A small spectrogram VAE, trained from scratch.
Training: adamw at rate 0.0016, 10000 steps, batches of 128.
Rows from block 4 of the encoder, named by matrix and row number. Rows with one number belong to one neuron. Each number is 128 + 24 x the weight over its row's rms, rounded and kept within 0 to 255. All counts start at 0. Numbers have three digits each. After the name is the row's rms in percent of the matrix's.
# fc1: MLP up (encoder.blocks.4.mlp.fc1.weight, 384x192), inputs 0-63
# fc2: MLP down (encoder.blocks.4.mlp.fc2.weight, 192x384, transposed), outputs 0-63
fc1.83 205:147133123075123137132093161161119130149091124110150165137148145144220089126127112136150134098154107129075130130151110115109158133126155145174149108144125119120100085151154147155164112130107099
fc1.84 071:158153109150175134150092113169091152104089145129136150118107169135104130123133145130149148143131138160134149141121169131147139106129099151117136134161119144158149087146125116136119126170101102
fc1.85 124:139132149114148132107143137130121117131130128124110146156165124122095145107150121147106136120145116142123195103138133138141143140110145128134084110182175125087139118109142188113091106156129150
fc1.86 206:128110132122111138112110112135129069079134148091129136125121135126154115144145084139116134127140123149005094102117163121000122119123135136137117116126174145160128128144146143094088155144127153
fc1.87 133:162141103145174104124181136139129119149121119126151118145160124149120127117124123110119126128123141113169206145111129134170148122117146146139132117161162123077154142129123182140119072149139152
fc1.88 082:128163144154124100100147087166152112164122136117138112128130131103095140152156112103177089144118118104131108173085142103171074110158162114115163145124127147116123102138165117113131118131131099
fc1.89 075:161144180103123144088109132116118166134149159149098124164117102096139089060156176135101146125144096132142140142153093094178106153098178123158129096138124144106156122154125106090095120155140090
fc1.90 082:130158165105100130157154111083138121146126180160167152114119156150114136065098145134156163173135107116126132116140128153148102125151131137139158157120130099110138152146127149110161112118179113
fc1.91 099:130161114135120152120150160150103122098118137145131154150157118137095132081150103109106151143126120134158163106151121110098182172127157133120105125139108112121116105149150144150147136155146099
fc1.92 105:151111110128137141119144151117113128114124167093116137121116147107145128144134133110105134155120143123130163090132130128121122135093140152111086165130155179136154119115111201160136087145125157
fc1.93 091:145145141154135085124144093114174136180119132106146103108111107140145142172138162140131108119111145121140129130097152139178084152102172104158151101117144122115119143075138116109144125077119132
fc1.94 108:116133098099149092128127106103165124213122085130110138132148138149143134167144144120149082100099108092164140118128115154211088108098124139133122094103145122102137165093116096111157090090106104
fc1.95 084:105146110147145126118120139142137157057125129115101138137124115143157160099155079149150128096154167125078092102152147156060154113169160099108111143152133124151117139171136151150128168146134155
fc1.96 070:155113101110107136141125121111131154107083159142161138141140117109148131109135161150139092094140099127080111141157123116112177098124158149119096111095156107114146089119092113113117127110147093
fc1.97 075:162115118138129102121150122148097102145126123132106114113170129155096107099164119141109136136134097121162177142139096114167154169126150119157099157167117107110163115109132104141105099149121097
fc1.98 065:112116142095136154076166107151118115154154112138117148169106145135145136094149111108092143098162107109115145124104152149128162125156100151141124152165164112129159096100158103152139160145134164
fc1.99 079:103119157128100106106125124117153091128144135141137155145098136152106156156145094113098111166156147080121131135125108123080097097147147127093136149124125158150118128155167172088147152130092112
fc1.100 076:126142126106157093106159127116103108181149096136163134138135128099117104130083127089139079149103134120094138161091131129134128144110103146125127131167124098121163123110111150091180132088130156
fc1.101 081:151104148107133141101153106129098116162144130124144097150109100129119121139134128107130157168110106149099106155132139112123156157108090093143153102098155128175161115154132139112110172085157118
fc1.102 079:111132137151132105170136149105148120161172084107122096132141144138153112122111111108131119127110141129184174111147137118136144134148163139134159127109110091138131142110099109165151147154124178
fc1.103 080:170153138103145189108097132107092088082142119111146157167163141110155150075158118114115119159130123172128149134118101144081131123142167128090141129134122141097155102165140139116071153124132134
fc1.104 078:125119099111112118142101125125101137113161125169117116133124085157134117054123154157114165111188111132140137108120101118124115126165154167117125139082104107098176147128096142107100133099140106
fc1.105 137:141137134130164134105107121156128087089114129099125143145149109113117101057142088137102141129164137167045127091153115116044138112150164134097103117129152149137130137140122145123086112157139107
fc1.106 064:162125126126095142105108142136106141121119161159116127158127090145101098150099159161152107112109084119139156161148165160146105101160143116144095110100141100153096111138138125158170139092126155
fc1.107 070:139096124146100136177121130122129139090170111166109135129097131118131091136075125131138152151157135121099171091133157108139091145090152125113135137128139097177096137107129136105113117112138117
fc1.108 072:135115138105116179164129124133142131137107148131165108126090136078124122102154144109102162142156160147120147106126134152123093158104169169078154079100099080117134182112106155119100115099130116
fc1.109 077:124142122146100147118160127106145158111144128141130125147103147133110116076158111103139128157127098176086112115126145143097122143164161121139107139098116127115148108137090171146135129158146160
fc1.110 105:157089099112163140132119152164123101061108139115142145132152141135127159100156104147102117147163114134076128111165124130001157141124141125092094128161120137124101102139118180104079154140117124
fc1.111 090:153117127125169148098132152149149135141132125112155161114130132143099164144108112099123124125142114105147169157140117174102125150147145109128115163130104152087144103122155143121114078155147148
fc1.112 102:116132128105132150106101114134138114054131142116143132135152145123107142079165136128098119122163108147093129086119116140032119108146165150102118117123162133131100136121160185111079159127119121
fc1.113 084:106117110131140107102113142091162095114162144106103098132111100103143099111152147154088107141098102116114126150146118157170127127138150119128110100130090120096106174128110112129102110121148122
fc1.114 085:125086131140167109136148093116140125160122134134160133107155110124100095123133121134129123096132149091172121169148114111202117151119123133129100156162173109134157135146113160105158133098162104
fc1.115 066:095164073145105121102146114116103115128114158111103112164155100139157111096110106172102164113087117130097152113119100091185094121107163177149112146095157106129119105103097126142162140105141108
fc1.116 073:160103101156097140108098145094137128183136089098142127109156155097123101144161161140145116154136095109132164154133097118126083150100172147108110157123152131097129128115127106126117088102117159
fc1.117 080:097105093143157153107128151161158156087155126102092126100116112110126104113116148128101160110166157168064132127163150093065132176108105110105082117101153143157140124132166163102147099153143133
fc1.118 069:117126103138125077145108111148126156126150131169098095117152131167118106157101149164113085112098100087142166096117142121147162122099088119116171133145145098125152124116130128103124100098135158
fc1.119 074:157160093153127153129155111150132131141159150088110159152134122111132107109150107136138150132110156132104099103098108112086119092176119154154095160160141171142128146169112137151093086139112151
fc1.120 082:170138085147167107127131124116145141132111106126106106166179155100155111126119166140115092143148137090164145152118088092175148112130165163137102101115117132107165106135098159150151097154116134
fc1.121 069:092121113158151093156095157119090149157152096141125124095137129142150140152145142153127107136095134141130141175113120091174135140121128135172164124094139125130144124139095091137096150109101085
fc1.122 075:172153091156100143133127105137139102156139104174104156124156155139139105111090088102127081117097139137107123162110111100161140162118111132165143156141131164106143147082151138147133097129094136
fc1.123 063:123151147160089154129121154150138155123123145142131149100147141107133081107166144097095160093117169130158120111112112102091123105092094121135117113129084084111122149089099102133104145133154117
fc1.124 148:132112130146138159105114140130108086053131124116118145131128129097115112151159083155117152112159116172043094107166140121000152122107135125091133136133160153162140135133152139106105151134140134
fc1.125 066:104093116122090126112109134116097125147159112186130085140094125134128167136090121133136152125129141097166132164159105102113117078091139108128115149081125094096119116107149083090138121117089133
fc1.126 100:143114150101120142139111134159122086054120164098126137160128117088112139139157124153091146121159111150057105122140161137031138100137131165111120127140130138170105127116177115135102162152135148
fc1.127 080:174118115142195154104105139107134121176122098146128150158102132099074150089150139126154115125150135123140145149117154142122151163189152118110095130126123116103153157120106122118115073107161135
fc1.128 068:145152148103081128137172102137129134132102163180085163128119103108098136101083111129167143100111133112102098131139157155120123154123144098166146157150110146100136079160156139153121157132124141
fc1.129 069:104107089106110118137138144165162171121166102078111120111081152112101146122143125140162147125115095148105148154110108095111170108091099126094098110097103165148155135096149115152080138153118156
fc1.130 067:141166151142121117081105149145116144139077091104103168161156109127159140110153145158161150169115105125116127141097116143086115165163106159116138106122112169166093089111121113141128132165168095
fc1.131 084:097146122140109135123106106110144111121124180140116125141153094086137139148135151106095132173130122127058143113111162099058172127095133142149095116158136154139150115122122161136120117126148130
fc1.132 095:169137117115132111097127087158109115114142130085159159103127106101151094089113137158132158168157111125084152138117114125045137116141157116112086132139145153113109142110151121150079146136151117
fc1.133 071:115091121095092099122133100146143122151168147128113147136126122137149116172122126142122131091094144131141079087144156137172128153115100106134093123123113110137143096137111129099102106095158165
fc1.134 070:095147155156098125153159087153077107145149167118167143096097115144110090103168151139155140131178136112102124119153108114136103091147105164148153125088104098178153129135124114128140149144114151
fc1.135 075:108119153106143123110145116114160101065122163093101151134113110128170087089168164093128108156134102142089140082137096130093155104146164163114143147089165126152092102155099139154107173164090118
fc1.136 136:146122104116113160117105145150144072040151121077113137119127131130153141139149085123090129144130113179055132093168152146009155138101117139131099143136155142160123133145166174103116160162112144
fc1.137 076:155139114118117194114101104101139170115136155130101136130109155127107103121151098126129113120147105183108150145102153108079132112151095153123116102105127120160149139145087148171131121160118169
fc1.138 087:128147155153084156114094113122084141120147147132105114096127165144131113095104129109156146120112140123113089120133138109165101135132125137130164099135082114146120134119130118116115196131116156
fc1.139 297:112102132105127156129096148141119140052132135124125141127113108123141142120140095152116153128158138148045086099147145124035153118158139129095123144096066123172101127154139104166126141155122113
fc1.140 112:108124123120118160167109145107133157134137093092127101081109139139171086137118146125153114128110119126120092161111137120157081167147094154106139122083100106130124123097167096132097130131123145
fc1.141 069:151106090153131135121135173085096142137162136095146128158117097148090105122162144120094123153148165151165097103168091104161137108136125113137121163140135141117149131113098146156104092155142140
fc1.142 076:116122119156084108147153123131150140146125160185109101131134132152132105142133092102176135139179134128120131163151101074164137120094083142172133102139125150140087114143125139139180119104132148
fc1.143 153:084143150074119127122153159134111146113135094143096112154091153137135118120138105114128171118123090174132082165151130143084104094125104123104117124110121115156103076147112136173106120076165152
fc1.144 073:160144092133143132150148152099083161144140137144162136111099145156121124135127146153098162123117125174131153096128147141105110124140092092160133107130125148142114113150167177132105091155094156
fc1.145 075:132147127112109105118131117164127147111101175145101138098135087135161103129139155156140095105120128111073151128159150120145172158129137102138090149119152114163158119145095153120128103086099115
fc1.146 071:100129102150176130108113126165135162149096122152154113118113154109145160158087119123156131132145130129152163154112130125120101114141130141172107139111137127132113171111108153151114093091113155
fc1.147 072:114130112094123127130099129106115125130122160135156137116157127102099165152110147145134096153094103092142137096102148109167094137084166139152162123149128086154112159131137071125150120074106151
fc1.148 064:102128094113155117094133171097135135107120138130163158169148130111167137128104121137162111132140106176089149101102138090069169119155144101096140134171145151101163133154161150153108162151154109
fc1.149 073:091120172150087153121115123114084095184141148150090102124160091145121153143111142096092136097108158075131099170133121100126092154106154130115157099115147102125112149113145075167165152141153144
fc1.150 070:105101095092111154091127130161156151108096158147134125156144102155164132165118111145156148138134110123120150145120160120166161151148151145096125148146127127153139157145094086159145126131160128
fc1.151 172:146116123115142142125127145137143089055136123101135147141147115122127137153152068142112123128136131164030108097140146117000149139108128129134108125124165140153105123147156152105119162169143135
fc1.152 075:142140133113098106130117100161166154157112140109126154091156146084140141168116150114151097094106105131135123156088137134125092141105107107127165136136152109152107101165106104104129147152099147
fc1.153 075:102128131138097119101119115096128137120114108119152117105080125088140126115150096105141119122124097167118164110103170145080103145151139157134092095140160160110121122121153132162154129104126130
fc1.154 064:134165152131095149147137092135146090133129110159089133123168145088074126099133168128095143088139154135133132122104111095143101119165099156119142157165109112167124138105164156134152136156121107
fc1.155 081:141128123130085165152124119161107132082140108140118129111118092088127135137142096133094101152112093112076104104160135131127157149129116143162129110141127132156141156131142074154111115159118114
fc1.156 126:083146132125097156127109132136163170150116101162104123097081143128103164156096127135168133098119111108165126103100114132163138148180076124142154148124142128124134138105087095093149126101093113
fc1.157 074:093123167098179122154118102160155156093153096097150149131105121122148100156096133113164116153102152093102119097159144166107106090097084090102138136112160154112109099135127158162108092112101086
fc1.158 108:153137142107121146079116118123103096125145129099132136126110102104162101121151081131126148130146121157030099141116171096036118143104118129128127132126148111112147103157155120087121186140153106
fc1.159 120:161150137126161145129131145150123127143138132148120142148178137147106116108127111114142119146143114128137198106110131118156127159087142107133101129179182150079146126127140170148131071131141146
fc1.160 102:139129105089078126162125152151128119140111136114147162116154148143189075116148089105145140116138123138100082126141110068078146142169127158146125115131109094151126088122175138156127153124150100
fc1.161 086:117114107128112150116121098097086141072108109124148145129112146111107149122128139147139106112171095147135132144109135117082121133123181140109091118130166127121095137122122131098087095162149152
fc1.162 067:166115169084119114149112141137117130138069135149113147123103167132121102100084128144164144085179127133133067088131154145123163140148114114119128140133122134147153143168154142147104115129141086
fc1.163 068:162132084089147164093117127148148124092136111159134102150108136103150135096147094167131115101094152098153168101156165173120136116080089098155146142118162166164109089115134117164154152150135142
fc1.164 082:128117130158077109162119114100104136120156111135121106119083143155091157159097116154158159135131102096153110106132126157170086151171100099097117107103090150147145113125115121131152136145156151
fc1.165 077:157149130113141077146105142123114104161157113161106091076091121105146101147123136125122141114144126096109137114108118162159092111095158113133102153095090099154103168149101073115117116087114107
fc1.166 069:158129113109104104102156116093114143157150129095140162113136124126172102107099089108165117121147151123106153116155158091086115131142158161124165131112098118151137091173163133115092145163110162
fc1.167 075:136116129141122099167142133148127139146101139133154144138126144155172125169091091111151083166123121097081148124108167092109178120097099108129115128146147151119107126128138087123144106084083109
fc1.168 076:157148132136121115106119135154155152115121119133110135126173157141076135080127142110116107134154146177168147168136142149125178106123137139159153119185146128113164130158111141133150098173177125
fc1.169 089:131116167147156154153081143096157121131159107078146147125133157110092085111121125157093160086130129156189151105126113164166083100147139110098124117158107077107112148130090145140091112116109119
fc1.170 070:093133159138132107115108113160130125101088160144105129094150149122133113097167099134123169145120145159124130111126132080120098112093111140141145133148097136157143129106109109171129115110133084
fc1.171 070:140138114094092136149084092142112154169136101164100155150135141103087150107092098155152112124170155147107154111116131100091124122145109174118129125096142091130168152101120115126148103116128148
fc1.172 070:122107109096147106123107127149118163174136162118134118151117112088107123124154153111131129149114144151134135175144110115170096106124146162149106139094118154148100122084136088122130131135101082
fc1.173 068:151136155168142133114160101117128166110147149161152157097126092117100098087166087156152100154100108138146108115159124137149142109142130111161132106164097136129093097164144100135108135157135130
fc1.174 148:149128105142111113127087127141114116120089158133162141075143108115151127156073100151136111144110122103118152096120117134160136151115139125139130102089114125128127146122151069119175154146089095
fc1.175 104:154116120111144155122132142157144091071124114088119131151119108120114121072170086129100134121172111132114101130121130128080129128143130145097086123153152116128133124141102162136064130160152110
fc1.176 093:131109163130163142134136147147153124077140155093150140131099146141111142122153111110140162110154118154070110124117113153034155106133117139112093127148123152118107108158129149120093167166106089
fc1.177 095:111083131114154169120105134125148092059104122092117139135098101142148150127125108130132166128140148150074105083138135123015118108139143141134130165101176128143120118175149146115081173150100146
fc1.178 075:130124156102128115086155166114129145125095173137142132095098137119113118106107157100140146093120107114093118177137149145167119125129107131119134133100092154142133096084142100104155161115159153
fc1.179 071:123157129138079129121118114103117170145115192184113099146161103080121098109149126142110140108085107100094175113093101138149142157080114156135104115163137158101135124144142109140122115124134140
fc1.180 093:154116149143089167150114107112082114114187136135107138161120098122124118135116153151155130146131138153168084157124123076114081144156163117127157108115086115145108114110123117142060135082142126
fc2.83 148:114110134099144102127162158131123114147143090114112128149120124137111132128173133132137125114119105183121120146169129150106131094146139135138129132164131093142114130151129116130170073086120146
fc2.84 056:091115155129098099115154143105111102118101151166164131110137133132115108161137122117189130141113095155158118128135144118165134091150115132155125161137077116100155148103095105117147143154140146
fc2.85 214:118118128114136131129118140090094125098139132139133136132158140124144137140127122134248127134126129142134102121137131136111124111163145117128104123099034132139119128117135022126121155125119128
fc2.86 155:131138136136125144130106104160165081137121130118140138118144127140140124114126142144050154138149146108091139118130128129130130130102125132139115139155183133126128130151130210116127096140126123
fc2.87 221:122131134101134136137128137094089115107140146139131124128158133123129139134121121135255120141127120136131111121134143137101131113149140119138107121098031123140117123128139041136120156127116113
fc2.88 059:118122112108123130134093139068051102083128144098100124100120154126149084095160098107189134122121148111122125094128128146111113123120133104134099125109047118169135133179149090119106162128165137
fc2.89 063:133119104138105106159097120119133155134150189177148122153116177114143139161108131099183111169108145157162137106111156145151099101139159119166096098141117102149120133105129111125111146090152152
fc2.90 074:120106111137115086088142137123181152152103136136120103131129129130117110134133132136044115105107146142168129130138143131137119114134106155148116099136194140113117130137137174152144103117153120
fc2.91 179:126129120114119129142134142104108117109127133134133116124147134125127139154120111128255121137121131149137109134129119130113140109155149130142102115116034137138126137119138006129139151131127122
fc2.92 186:116126128096123119126132144108083134119144147139132129121141136126132135139133128133252122142138123133117094125134140130115130105170147123136113124096042128144113139120133026145123147110119112
fc2.93 150:121119138124132142129122145118060118095140125134136136125156135108145114121117106145240115135135123155109108118152126125104131118141141130126130135114048129161117117133159073135123154135114118
fc2.94 136:128111131131150147118130146147062107094127137140139144115147116117138111113136109157217115133139132147083105112145142141087129129123151122123126139100014125160132111118150082122105145141119111
fc2.95 080:127129122137129093143120148117160144139131128128137110141139128155141150181128137123203111116113137092146108109133098137131125144138138148137085125113153117109129130099096061158127118114107131
fc2.96 075:112149111108150105136095144116079118130122134129122131139145143157147137144128132128246146149139120134127127139116130151093140121139155111150088129095067115128121162112127087136138136123094112
fc2.97 113:132120126121128132134133132092101119110154143115144128144161126117138144128118107115255117129126129164137107121132148125107115109146146144133097140109068131136126132114122037124115159112114141
fc2.98 060:172139126123117121119148126131180177159166119104157106129102122159134099166140157085041128112129116128123159152121095137126120151106118124122145124164195132103119117129123165160135104108119153
fc2.99 062:157150128169128159126133133185157142160070142101136155121147093091160102117126095131078134123162157132092153119164113119123146125152103125165143146133191120114099125112130186155129116130127133
fc2.100 084:098101128097153132132111124096090121097134124112139118134117147115134129126144138104199133158140135153138132103152159160094112125157148100143094138126073131155104137175134071145110157132152119
fc2.101 071:149115133155107110123148114138190121161116137136140126106151126092128141099136152134049114105132109142130141154126106127138116141086108113152131127175217123127134134124128158146123136131133120
fc2.102 108:107126146122117130135138128115082118107118134118127126126145124123123138107114120123255118122151143154120091130138145147104128117121142127136119123105032111126109130108134080125129178113117108
fc2.103 063:148153108096141111142155108122122116145172158152130107131109145159139136175131130103151128147114138141157163105101150146147135117126127131156084136141167128132164122122133094110102125104118155
fc2.104 064:149137141114101134107106096112108149115163130124105133147125152119105145160104127100167093143130138149139140093149145113110099133112165116147130143140085135102150113141127101118127093148152130
fc2.105 136:144127112113134103144121143084118122147138121141124119138145148137123148177126141123201096139121119120151138120128129131149136107167137130131089124115091127108116136096126051161158109114128131
fc2.106 063:139105131131141150129149109099111106119097136101102158120094116140131136132160142097018118128156160099121163125129099091113155137090096151139114149157157125143111099174146194142136116156133157
fc2.107 063:123127143115153153149149133143076114137132153094121156099152115148113141092159139150204160119129119119092130113167126139082103109158126128127111159090078143130127107124158061124127143147137116
fc2.108 056:169148134117080093150091118152188153166114098120141167156111124147105103174099152106134084144122132135101108152114127075125136162137099116151178104149143140114152133093103160106102143159109135
fc2.109 077:144116116106147100120113147107108161108123150165143105149134147128152115163143140138247123128139138110151132144114117128131111117157144150130100121092073113118102141143123086150133129106117102
fc2.110 104:142158140117138133113142128088126154141147095136140118149140153147110191181132143118185125104106129121177116112104126129141137115167137141124093129134129125109132145078119086138127106090098122
fc2.111 142:131140135104133138131133149096081121112144126121143122127149129113142139120136111132255132135123118147139112127146142143125118104160150126124100119099032110131117141125122022122127168109120125
fc2.112 067:108109134137139123122136143121129119129172093170107125122168150108118150116128153089170104118104130158140131137101117102116114145120120101136079103139117133107135121101117122098131151124111141
fc2.113 078:121147120118124149110132131125116104129138147129122137115159136093149122117133143119224111145109103173108097136130153103120137120166143154155131110093069125147140110085160066107108172122103114
fc2.114 152:118112134097132130121130147121078117082128138128136126118140142117140133136111112130251139144120125158114103120130133145081133121132129126144114117112032137142128134114151033127116174133124117
fc2.115 060:118105129100116107145112116106123128105112120165146136121156135136119125187097123149214073118148135170125127106145149147123131109131141132150080146123048107117112128120150078147108156141130115
fc2.116 105:117136105128141124157111151131054118124137131138156153116153143097114133121129111158214102130119122170106102116136157105088121113162126134125124135107036126139132111115149083124120148146128118
fc2.117 081:136112119114114132136132123093099153152163132148149133128155122141125154130106147144255111107126136104167118144139123115127120101192113140148135110122075129140132118096103054129140143100122121
fc2.118 050:133142132129129166133094162156094091098099157150141108131142101091122139098129114122129117155134112144114101132149104111081143125164116133159141096110056126124164108111137098146140160137157118
fc2.119 073:128162102103138150120152108116150121183134102142123119154128118153140148165156127098158118109120115127199145131101136120184117104141122136127097132115134106120106149100100104160125102110154132
fc2.120 155:124130135106126131140119131109088119116127138146136134119152150125124146149121113125223123148133123138119103113143144131107138117149135121136107119092044127147111122099139021129128163118113117
fc2.121 094:149138118157140136120133124125142134134125126137136136132093139110118134117130133108009137146116121128122167142118124131125124129121105111135155150130207134132136139131107201129112109119154143
fc2.122 076:115106142116132146126112127097056112086154134141122108146132145103141135115147114137204138152133122142140100097137162166088133119130129132141110116091057091162102133167120079124120162139141138
fc2.123 054:166161103158144134152137123153182136162140101110130104115085118160138095094145113121023123105145141093134143128149137127139160125142124120119108161143182114091100103148109136156111113122166129
fc2.124 090:149147104155153150145134147125178082127136118128126130145138114132108150143113150145064117104110140133129147130139137131124133148096118141130120137146176123110147121127136216125137132116113137
fc2.125 119:138139127153128139136117114152159123153102131130120132133113127130135124098119140130000133118118131108134154116128122119141125151119108143110152126159215142134115127162128191111141117129136138
fc2.126 079:134140113152133162150115119140158099128117116133131154137113115145117127140135116108004157106103126121122142155116144142149135129129144133135114123145170131128138132167142204118101094147140154
fc2.127 122:120129124114117115127139157113095133115161119138127116123162154140124123130135137132242112148141123157147110123135146115099133108137159130118095128089036133135118139117147042137112152106131126
fc2.128 075:159141116142135130143132114120166131151119146136144130128126145157137121127123143124016160128123126095159126127130137098154105100098107129131130113166176113125139148127099157154139102150159119
fc2.129 074:120144149167134147128152128140180129167150108148142144148118103145127159085111146106000126104116154132155121156147119139142110146108088137125116133147193114140131149104123173131128136150120158
fc2.130 059:165125117141142132104124111146189143140135118156143131148095127123146123136120115145015152126107129089154156161148095120111126147123112153128095116173165109089128095148115171120143132124118137
fc2.131 058:134136164126125145103101116146131111153141159149094139106161144148152096130161141105180101115093136103161145132125163119125092114160110140161140153144166156081134143110122120145131145106122134
fc2.132 081:143150103110148113148101123101129160134138148109125138108145152129124122172147120108235088135138136125167109112108139131123136100148137152158097118106107130105138124100133039165129133111122119
fc2.133 114:149124122130108137136135122177160130162126128127132133119120132123116114116122135128000145137133140108117138145130111117159130159098108139121154138148216148128140119152129232106119107131141129
fc2.134 096:134119116141142130100127125144150125162118136116128142129126119119125130098118146133000119138126119100133144115140120115153119154100130128149163138142191132101117132125123198129135095126146116
fc2.135 057:115105129156172077147136122159090108161120153148132142147176157145142129126140119132189117092151104149157136126099153155115131094165110107134109104135090115103098123067113098101139135132118097
fc2.136 081:142157133151122140117159142129136078146129082108131116125159119124100151123117135148079145097122124108143111120116131153149135156132100126125115124155186132095122148141100164134170122115133104
fc2.137 072:136154137098124086122123145088116171140120178117148127111148166158115151147144159091222143118132142125158135140107139126123103116145146138135122130147091135123122136133091092135143127118139132
fc2.138 165:124138118144127142126127112132171145139113115123131114135099128149124120108117138107000145115134135108136147141108124104139127144109089136121144139153208145132145127146116218116111129144143148
fc2.139 211:139127127128134123134122141138151105153155115120121139152165119139123155123149130130063109123123114118122168123126124139138131108102143127114111120146171115092131129144143168133125090134134137
fc2.140 090:120110118161114124144125126157153121142144119127114104118113115114113112109149118114027138122103111142123117159113142132136135128109093138118149137143212135119131129133132194102126094144145138
fc2.141 050:138157091113170123157116117166117118125175085129118098164129147149132142113085138123125084124114085159165152131126140095149075127131156165127078105150157139131107092082100139090128099113097110
fc2.142 057:115140150083147151115152109142125091121150170131084150154105147107098144135178082121104161148154130165089113142160169118075110095110153122120149109112109092147122109157116135118127150129148109
fc2.143 118:142120116145091150123129094158164128156113111130153122121112096135113121111114131134002112126118133103120123119109148101166133155106109155105168122153170132095157126097146180118121111142119113
fc2.144 065:122139095131106151138118111038118141149129148153120133124116141140149170147143146125198135090098116117187118124097129105156106112150122112136129125124123149122151106088110115116148103115133105
fc2.145 071:119132149114163121155118106098094115112144136157151136107151146106137152132121125160215128140111109127106112117139111155129124133126167115145101145116075130128139155138130121162119115119095123
fc2.146 055:105106121117138160144102124085063155107107121094123113129155170153155134108113136120172124097155156149149136134166112118093094147119118123126104103132093106127150150133122076114137163129140138
fc2.147 071:143108126129172113153122141158099098084112123138156130138159114126117105102135141140182138156110121132116111146156154145095132143119156093131112128104069099137102120140160129135104126135117102
fc2.148 053:132113154105097121162133151075118152089140132149121110096152148108159096132117154134215103134115115126108101119102135148125147078121139159160083116093092128106146121159131051103118173128123114
fc2.149 056:187133144154126107153111109168136121149107124133146173133128092134148098111129127133056124120126107148109170140133144138098110148071163138152118108172158132122151123157120137149109121135111125
fc2.150 091:157132126150112142132145110154187126157133118133121120124113126152115136107147118104000160109128140103134118140108104126148133152124114111116138136144189126112130141121131198114120106128119130
fc2.151 084:129151106152114149120134145147160074132127122110116142147166130142114120109122149109055107136125112106103126119116109109140145128102123118131128135131175099090146120129111180139153129152103113
fc2.152 073:113131133142137143130139144149157127145085137098154139098105128162113100112142142138038143113152124121127129118142124137128146119111103117118134119140229132147131115146116192123141099160126101
fc2.153 073:131142133123108108127152111119102151136129132127129134117145146129157117133122139082231110125118128138123108112136140147129117135145156141141107144132072134112106110106128067150137140103134101
fc2.154 052:101113153115097127096092178095071114069130115103164152168116147128125121112101120115165146147138124146145131136157132100081128101130114135105078110152115093094157128135120102103101189168146112
fc2.155 151:124131132143120146141118115129182149151121130112130116127116141132134115109120149105008143127125137111156137156120110115153132143110103126134155142132218149119139117131098194127103132134154128
fc2.156 111:133139135177123140114141133153153118158134135115149128138120112141134107115119139139000117110135127100147135113123132123145135145118136129115141121151173132123137121141137172139141087124143128
fc2.157 048:108125170117131093136120154095079100122098106090104131139135117105138142106117115141178158135095105120099136113154121129107097135131118096106126137095135083111123158145156115149152134168166147
fc2.158 079:138140126138141120139125099162146090140106126128113142141142144126136124136135140110049124115117149091108153123149116121134142140111111149120111123160235152097145111148121214120119133111159149
fc2.159 207:120131135110133119129128144102085117107144138136139138133153150129141141147132131128255116133134130142119100126129125126109130112158147125134108132094032124144128130113141014127119158113121112
fc2.160 063:118148154118132125136128118103153113170150102123110150175139135111131141126155139142170151124095100143143153158169166170135129136123124120156133145144169093154113138118122135118147088133105116
fc2.161 082:122113139123159105153138147123093144143120131157132115152167120109136161144117117124187095150131117165159096139116152144137136108198122130122083142131059125140105136104121081131114140105104109
fc2.162 060:096097153108154084112119130134140150173148129152143116143104134140120144126155149149000157110080118108158167108115123115114121147114153152141140145139187108109139110162116193116114122122136161
fc2.163 046:106093137130119124134157151161157140149083122146104127113125137152136095113102121134105128147141155108149124140162146137100089097112152135127095139129150117119131151114160160158103138112161150
fc2.164 128:128137129136127128128121125142179140165121133123115113129118136141139117104123134123000142117135148102156150133127125101157113145109116147114154118160189123120142112125119213127105126125153140
fc2.165 091:133130135151153157137131127153121114140113107125117130108111132111126098090138136134032126125126125110119123116131149116140145139114110116139164147145160149144114110115119187141112142122116115
fc2.166 072:154149132122103102111110120157187137121116127099154120131132112129107138144121124120078103112131133128151164150116133146126144107109098159114132111138191138104140152120135203141130132128120135
fc2.167 057:150126164111132092123141094153117139135098129096134110135127121152159086087121106124094162137160153081127138121154145129108120104144123105158126168153179133081145122152124163156171116113147138
fc2.168 116:111139121091129127127114123114087127110118144140131128127160150116155126149126139139255123130140143155139108136120125122123117121159149112146120119095051125134116121119141048123127173110129135
fc2.169 135:108131119113145138122128142125072124125137134128142122113135140129138148132128126149232103131130118138114103113137143130098134140142141131138120128092020137157125107101147042143119163123126134
fc2.170 083:150120124132129131118120113132164144179110126103134128128094124124131107121154126142000151111108139106140180145132129106164097119125107144148135129161223116101123130138098198134141096111157131
fc2.171 051:148170160095103141154081113140071105106098106125151118141166122112132105121137113141169145137101156156145150093118154146155137164095112157129095115123119136119147116117164103116108094133125116
fc2.172 071:160112156156107119120112137136170121158137159138107141110122143127106137139120132104000125151110142113151131147149138104130098140107135109156154105165187109139146110135105178127138121129147123
fc2.173 063:144156138093109121115156101119172125146130142111126093151130157151134127167136130083121141134123110117169167149096146121120144149103124151145138102119152122115128123116133113153165121138138120
fc2.174 097:138138118178124113139128080082094140106144160112153126079128107098111123122109116085111103092102141105124128091099159158149108148152142116090115153122171144086182146136125110118178118126116110
fc2.175 111:132126117119126133128114132110120121117138126127141142143140154134114162151130134139255094134111119122130119141147137126120131123178145134129110128107075115130131131103130047130135157121109141
fc2.176 075:138120138079112154115151135107115155145102132124101147109114131120144165145129123143226128101100132125123136151142133115124122122160134146151104143128185122152123119083125089177150145116095127
fc2.177 071:115150112137142124125105103158177166208120138152133125101121122125158148150114135105146122087127148089171143104128135106141117159175101124127147114138227111123139131123096146113134112137100136
fc2.178 059:180107142120162126102119124172165123145136170087153172099153163146130123091132112109032107119122120113137145139138121145158144118095152128130141095144188087129090124160112140112103122141115137
fc2.179 063:142120131102110120111112134149094119096112179137148137108133175102136112104121133100188128142158129112107103105157104133110127106151137143129079129149096143116120132190123116162139176135147111
fc2.180 102:138111113145135115110123132148178118135124148122135137150102135118124126108125114103000123146106110131134174152143110120154109121098128125142143107127187153138131128157130206136122130137170145